A small sound classifier, trained from scratch.
Data: trained on chords played on synthesised instruments, 52083 training examples, 25.1 epochs.
Rows from block 4, named by matrix and row number. Each number is 128 + 32 x the weight over its row's rms, rounded and kept within 0 to 255. All counts start at 0. Numbers have three digits each. After the name is the row's rms in percent of the matrix's.
# weight_hh_l0: LSTM recurrent weights (gates i, f, g, o stacked) (model.rnn.1.rnn.weight_hh_l0, 1024x256), inputs 64-127
weight_hh_l0.42 096:157143122055113161140125122069133113158103139162143093089129122116078070163171145129056145118103112089095151122114080154192094131134150145123144127138155084124092119115132107155086127120082170
weight_hh_l0.43 100:106161138126154067099123135146079103117186155138101137158135181119164118125147110085164071060125134187091104135162124114085113155128155113106138099133137115134129138095115125109097137071121128
weight_hh_l0.44 087:136121098107110174123151097086125148095107121104155210134161120103140084097093110145125118121123041121183120104164119109091180138146089149138114135148120137128107091190171115102135107142118160
weight_hh_l0.45 101:157166080160188104099093129178148163115098159181094128143097106150152175158106145127116169188106164121095113176149174184157138117191137120136090074146203112133132141161137139155091120112116143
weight_hh_l0.46 096:081143150104103141116131105135114161155096106171126160115124179126149174095136073115159150161156142111153154142182106157092142157062141092122109158157124178082133103096176157107099114141152153
weight_hh_l0.47 098:172120166101132123095143106116152138180058176179121164160167103097094122109157126102104144123126122118157042161135172163147154163164146085107096209100139110163150159095157128110095148090102133
weight_hh_l0.48 101:126131177187110137146114133157076150140156178169095073085107118110124093210121128147098169147112101093055129124128191110158091147109185143146135129124099113140105133132026173131157124097140143
weight_hh_l0.49 106:170092112165120144125117137147111111167116085104119097138108113125114157104085150141162177172101102092159107187098162128125121103153118122119113131094085161151050135070116202163136129087148127
weight_hh_l0.50 100:142093133149183161167107076144133129183104140106120084127138124177176136121142148103113189124162143115169137114226137133087140158131125127096133123130182201156140128090118143115054099173103060
weight_hh_l0.51 094:175167166125112154089104136158114102112090084108124145099133199150172106150103037173147052165070144076149122193162104137138169115118128134158142170095107144116105099125157135126116134122134091
weight_hh_l0.52 102:180145187091096150010156165175125083168122079142164093159102129173092131185142094095123118130136212123178149119102139097130162091085162105080134156165124105156103132120068116149159110121113159
weight_hh_l0.53 099:179106126143104160120149123179094139110100189163131091121113135145110155146048107139135094115159137132117166126182110118125055145127122111121097141142161104117106147095165133112109168138153129
weight_hh_l0.54 101:137059103142092091130126130082104130109110141061129209113117143135144089157099127154135159157151079122087164051137110091081074145149104082123111074143075156166192160117150170160121122117063154
weight_hh_l0.55 096:090200132183120117107154111132130123087105131076132096120153090138191135132199182135112142166131097106127136127063128114144097139148141113049096126093081146157083108074120102136130184095107117
weight_hh_l0.56 103:146112129149139144175168180167150104135131142100123133126128098095064122154146218175156095188158110127140125107153075132085101149130146092097111105123116119185117121162148123115109190124074116
weight_hh_l0.57 096:101145175121093128135119204123139128059110179119139103102144147132116135149098100116099140135145106137124053136150142135103140128076153093129177124118113113120154126072087113134075126169116123
weight_hh_l0.58 097:100184145075125151166155127129145179120105153065124096194239165133117170109137134089139140121121045116147104135096136173133102160138121080147092145187139125084108138184152108128063152087121127
weight_hh_l0.59 093:104113083141146116142081118134157107141098073134153080178176126159126110122178151151107124044169103111189144082108126109149150091109124127104153148101132142129120130120242195161105111102116135
weight_hh_l0.60 098:150093129137153123089089123155116179111078203179119168126100158147165171128120121116164063152144164197142113143154133127146153107157210092125085126096101105088125067136084136101142063078141083
weight_hh_l0.61 102:137213130153175143136122143134153087147118138117126125143136129172057093088125143110116122172152117128064107120109101132126146086076149114072108086098154169089125099103114079158183158117140104
weight_hh_l0.62 098:116112180081093123163119113141114152075151132114122154161165122160141155119156157140082185130152137067130118137083082102114141144110092209128106124175160173169172060114136085142133147182103109
weight_hh_l0.63 098:223061111123147176148108130137152116161112184074171079116189103086153150102148138098153052056113094117053098087088151110121111112080144100122123125165162097082138133106159148146103101100126095
weight_hh_l0.64 102:086093150107137133079129131150129159090083118174158159110123108115169124171177129103126161097123172119169122102155137069128116149088114159126135169117142115165114134114112194115158072063024154
weight_hh_l0.65 107:134121105107154051144079124097116133132110163122116123108163102071120111089151122124131139128188122160043163120113133108104154147121076129092116143127118086129078128113157158143126095173106095
weight_hh_l0.66 096:113159164087127147162111121099069178115149126091111131135128128134098139109168108080101175129095118118130148146084132109115176191116097147152100102126132130123126073165089153209140136138147150
weight_hh_l0.67 097:164076114095071177086128168115132092171115116097114129145184076117113171090128184095140158094105111173133150123119138122122112167116081120097111093099147103116118136149144143125169134116120172
weight_hh_l0.68 097:141087083129176127116131134162129103059129225118163109059101082145089124095147100108134113142179080109111117169160114123127137215136144139107163131119136159107090172120159164062121168120164153
weight_hh_l0.69 095:157146107130167110161140080084097104157123106139108175143093191144076081134126105114185160182164072123128103142125160131100123077128166176141123092155129098124089177151148158144103184079084162
weight_hh_l0.70 102:176131103150141115159120141149127095059159155108149119108098173097128092100096111153074165157099165149154086129138122096116087095153115048140130146119128104069101108084133131112142134110082182
weight_hh_l0.71 101:089148140192120121167102128147131113154128123133134190079117047144066110119174125111158104095138138126116153122191164079195113113056139138070137075207154130129185185193094114146117140167044071
weight_hh_l0.72 095:061136096140127170106129188175120125130141135183128178095146137103072137129141127164098100166105217121121130078121109072122125131146132113114135182108053152113149076169125068211114099172119171
weight_hh_l0.73 092:150144192124189196125138071091146180126095134065167137086129115146133059100071161170157055137101126136115170149137125107113187150072094154130162110199150128097161122132136133135121151144126174
weight_hh_l0.74 100:040111105121112124163127114086138123112116109102138087105175130108111133120127131146103144162114117098145168142141139088102108153140098119137124125137202138113095083130132184098090117146139107
weight_hh_l0.75 104:084139095178078090100118096142159155138131176127148147148133072124069202139166125141160089129148127152072119150121106111085150130144137094072163136146138152153044132068118156084072176106160127
weight_hh_l0.76 104:087088154200138145110155113109136129175124103119137171151129135117121143173146128127151181138137154101127134145115148125133110111133115146123125123131143125136158124063193145097112144072174066
weight_hh_l0.77 101:147136102099197163137172176155153174122175114119123072125143121119152085164095092110125170130149135163144098144093108078177155154253067109156078078137099139149178148083193148097210077112121137
weight_hh_l0.78 102:197044098110155090132120136137093101130096097150138097147129135140147114084127099146121162155041101154130155168137126149093108122141126082135108158111097146091106159081106127134119162085150128
weight_hh_l0.79 104:098159104150146089178140150116133067163121152086134097122185130131118172108151086121082106112140154121096117093043122190224121166128138078146097107126129125107117111124140100174120120067122154
weight_hh_l0.80 090:100125155112152161163193132157194141088096100154141128151150099158170124209149105164105157213135084171142187135136161154115091126117159143126112127125183129110160155132137203151123123097067149
weight_hh_l0.81 105:117109179123135104149162133141123122093097083118099118192150125126105132113131106134153099130150116131134159045127109041099174103100160133109075093115157125137205146058115168121162118133144174
weight_hh_l0.82 094:058149165139103129100087129144084159111146160116078131105145123133155111113102120117096142139103119092123145173097125033120096073136210186102128068121088129124124113185206151119110134157093130
weight_hh_l0.83 098:172137094173158127141079164150117069103142098115135134138116080111112151139142093099152138083112126149169107125100133131163109122212150137137091132115136122149096136099127126126164113164121094
weight_hh_l0.84 095:113159100122215201136167109138106101139175114112167157153112102109080109122157134102148123137150072138132071125170088074165171131063141167230199144089128128136092082128157140169098153112168145
weight_hh_l0.85 103:145113170097121182077122134120086154076116117122102097100135172163129126087107122084128128132107077156099131123128187123053199122116106128069086116087176137112113135146151091127140076175118106
weight_hh_l0.86 097:129132129113169061166110147156145101234142089164104135102134064086155088109164123103189119121195169132129070096156139145106126129101127113122141137141135177112138139089118122120106164175133123
weight_hh_l0.87 102:135127155207098164166194105132124169146111133115136112117119152105117014115155158152141115084134101129120145126130138146119121091114052175170114199151121083135116091047139167130118130096083171
weight_hh_l0.88 090:161126095142126114153168125090138085079153114144221168171182108149154077083152082139070137142149131070159140154129110123124097140135108165108121123126130094136069181120105126155132155160181097
weight_hh_l0.89 099:131143111115137171094089125153137100113111135059141098175125108138152103148120130119140131081138114162138134168052123169097116168161170131117174106152142177149125131099173166133139130158106143
weight_hh_l0.90 101:169156073112104180115148189126140106189120169196156148152131114119115117113105136109183105122140124122188121128143060126084152131146161122133122118109144134150168109156106114147135130088117117
weight_hh_l0.91 092:160082080100162094173118080080157099140104083154094127098136092108076161065134121190181169128175132131182154146144110143088067146151108094098157122135124103148106148121067149150145154202164141
weight_hh_l0.92 100:157085115113148171080087140087099210139157094111153161174176098116081090141144078139121113187140207104168121110132116120162092076126171124163128141120122149148166122137107111118196116144114127
weight_hh_l0.93 100:193108120120123082081186155134160129154118116122053135134127096132089105083138125104033209133106149117094131096070156109164096131116144116139130125115170083127129072148082142164203146109139072
weight_hh_l0.94 107:104154106138112136170128116071090155162116078164126136171169050067175166135137117101152160124135012132167115122121139140125160117107096109109120118093122149122068097091111108126119081188066103
weight_hh_l0.95 105:109191106079121187135065074158195121152148093180153167166093109164198132114125145087186237112057083113152157143156094117084139173151175147155153169115129171146122142114110166181142086089142125
weight_hh_l0.96 099:174135095123129092113109107095100135121174205111107159093102115146144121031098123104149149127087114113154126124142120154171041111089021118064138108099151112162134103111119111181144169149171164
weight_hh_l0.97 097:119113087150117147100121088116104134156181144165121127192122164150118128118085137116158147172138115131138150111147119050143095141160120168136136044123128107162141147145098187104154057178095164
weight_hh_l0.98 097:134129148110131115061168117122147194094061143062085069115135107138151132154137032125115161142096173101114105135151115124190153068142130106115158133133153135069135139067150132109115140132132126
weight_hh_l0.99 101:056107124169124148197064134155147154145121155113139156155111142180144084148078166138116138186138061106119105160104122159140136171157119135090069141130106102089167121176108103143160106149078089
weight_hh_l0.100 100:103122118130145121121106170130110071200123217051127099145108145130047120185122092082145119095148231149170143112186170088109110154123181105136213211147088127113139151105150131156141174111110124
weight_hh_l0.101 101:143146156090120119149144111070083062160142119183123162116130142109110213164066140110152135092134128149123178156140152165111069081144109120145136157184151127160143152143103126098172127170085127
weight_hh_l0.102 098:110098165083126146155109109155176126161167130151131142155125108153135204128150156078104127167166134165072146110180142142158133152085112174142127100110158125172120144113132114170130136126105189
weight_hh_l0.103 101:130062110115152146168120118224114145132171134126087122118149142170120124172084136064131179145154082086081099159182134134081186146110101156122213111141115134133152173095124105146117134180112121
weight_hh_l0.104 100:117139139166189093117153137152134207102049150146131186142086126094130086180111116114110044130097117118124135116158086167119039107096162144088104059157139196150102126088136139147122075136148127
weight_hh_l0.105 101:099154165154095135098152101137146184162112098128159094134131142131169137131122104136176154070139116240160161122117136109178160142121096174101147149141164113064149164146131135102101115116151132
weight_hh_l0.106 102:125171135142150159022191147144084080161004134148132103140086102115107134078114102149139111144117135077088108128115121181123156111119121123126149144132177072123140145161135152057122150149105115
weight_hh_l0.107 100:178123104175137103083199162166153145132154086134131173192128106127119117125084136101105190130126138132117123129127143117115096111093160097066123133143141113197054142119147040111124174087079122
weight_hh_l0.108 098:155130121121132104106085097112127105130082173218083097152160116190131120155133127028194116178085115141126162117143135114108137114141148133123152141139148133155101079117114138134107149149140144
weight_hh_l0.109 101:203102123103134147094173125089122073113155070177115120150096131159112113152128115131106144158117160099131145151149161149116131124146145181125102177186118163092119183125161120095132124148158135
weight_hh_l0.110 101:094121163151115143116124116119170148125122176159097090122139127118079123161158117186137096106044103132134155130165096101138104165132119158070131097124177154137163113121129178158117130115120095
weight_hh_l0.111 099:111073164065112152156154122164098128091125079151118096104138124146133138155163134158172118116104217133115129112154102113094128122151120086093069120096132123169127119130131125105106181133130139
weight_hh_l0.112 106:173130080097124129106138153118083165125068174152133147123120084110125134138107137155122181081134192130174105154110139137079130116152052114074091047151095207138186115184128147152151139092109121
weight_hh_l0.113 093:100170135136095111153079092111063152107104185174160122129113116087044109092138131143110152135107054133131122131129167159141134103115138172139139150126123144108101123085135143147147138017195053
weight_hh_l0.114 093:088168078119109096134135102144150170073137157080150176099120115092127164148119135095155140120085127128141158134089120125071113136156085113185112103124124203115150193198144112142112168098109113
weight_hh_l0.115 103:118118146117099135176133176136139184072097201122097089144095085166114159120141129133152162183146148057155139141147141144173184186119154135129163092050101076131111101140079108146147144160122226
weight_hh_l0.116 096:055135095158170076186150109102162107174136140125080162118161158127138080132100148153163122160097139152156108196114149124118125099151067140143146074164102146216186070173126068074147093144133086
weight_hh_l0.117 100:135172147128076116109059139098121155160131116160103102113085137196121153090095064072138141145077098127147118154138176069125183128122118208141159141157197124123131094164129081132124106132093166
weight_hh_l0.118 103:095093105115156146153098148119111110153153165103110176143094147201127085115130126125044159132091141178105136076217129135150186139099151101104104166109161075177114138108140079084100155092117123
weight_hh_l0.119 097:123148082169135154115122174125153125233068096127145141128106092124069131105159183148151145139141101105113146093148182094088167069173166119128126138122081209140103144124123124135135124157069152
weight_hh_l0.120 105:108043078124130068095156175099122167151123122103151108103098172100172107175085065123130170143111172148115117096139188128097106088150107134162175141078149141135129115107112170141178123108103167
weight_hh_l0.121 091:089114143136118128150138129179142113089163178120123140147121145087179099198161111152164088057138132155086110137124118132103080085130102083109124091124141136099113093115159139105181104081106112
weight_hh_l0.122 089:097115106140077133094156078159127115062161121113063156084120145130146147130102160133121179232154134175141134090100163150135129097116190124199081130136100108126157119152140169100112137156140125
weight_hh_l0.123 095:144113136159155127184071140104170175146050062122173091118105122104130141134118137132139080143122157130082091120151132116138073114157112133102101142153153133095153155104094088097135125069155121
weight_hh_l0.124 103:151127113096128131103114136167064116141117131081143154131137114164126105250107088085138170136123135116169163112139129155109107155096089135079093107092105188044067104105103143119108110117094104
weight_hh_l0.125 109:112147072106183121140176121189131116118105105098150186098132074131106124167120118039121087136172139136125144163160130132157105115128147161105131118166137096134170123116145152114090165069148135
weight_hh_l0.126 098:076139081128058107106114056136112097050168191092119127107134138131135101166133115111136119077165133086093135136139118051129170103147164141107167140082100129141113099159143125147149210103050127
weight_hh_l0.127 103:103136124080175151134145139107162072144102145144157154143174158170140153109094088140061161136134095108089137106133142166110111101110141101112146154149138143150163097124119157146117132109170203
weight_hh_l0.128 107:065143118149061096129139039161163138101150135159169155206121082122106119084153159102129115105068181133111131128172145111088100136171159112167148102091092150083058134118142097123107101138154113
weight_hh_l0.129 100:127145092092148169097133145163143118135176121115124174090091166103161122106123040149126109070066127088109130186126127169107136167128120137153182088117155096112119090120123099145073133074147114
weight_hh_l0.130 089:081155151078124200134115151128137110152093118088114134085151147141131182164061185111119116111125165097131127120105027092164137119146132154135095106146108193153102138109163189083098032100163089
weight_hh_l0.131 097:160134154079157094101086122112098124128126142075032115091114115100120104136154104122163092120151108144145130131093109149147151121112115070148089125145105184094185180111110086156091143133129155
weight_hh_l0.132 095:134127132083129195132154125084136137174189175061112159117174153152132134144206140139144100154110123136139208115180177140121161127087119152089111112151174125146119161144113080124102133196149135
weight_hh_l0.133 096:111096180132154172135062112162153199117156126102131085176113154152059170165127153171104140132126173155146077112105133147126079112134185094136167178148179163186116117149120115125094063157111116
weight_hh_l0.134 099:104154108147121103077159128150138169137143125123149125165129117129053137128090163129152113107101119185206073078080157107129172115114092170061171121122102181124152197094134151157147160080123081
weight_hh_l0.135 100:130125136134089103067104155164146099141108082141105161094090067166155157156068139142080202143099119126083151114060117169022136124140119141186087122175112135130148150141120166165171103154140148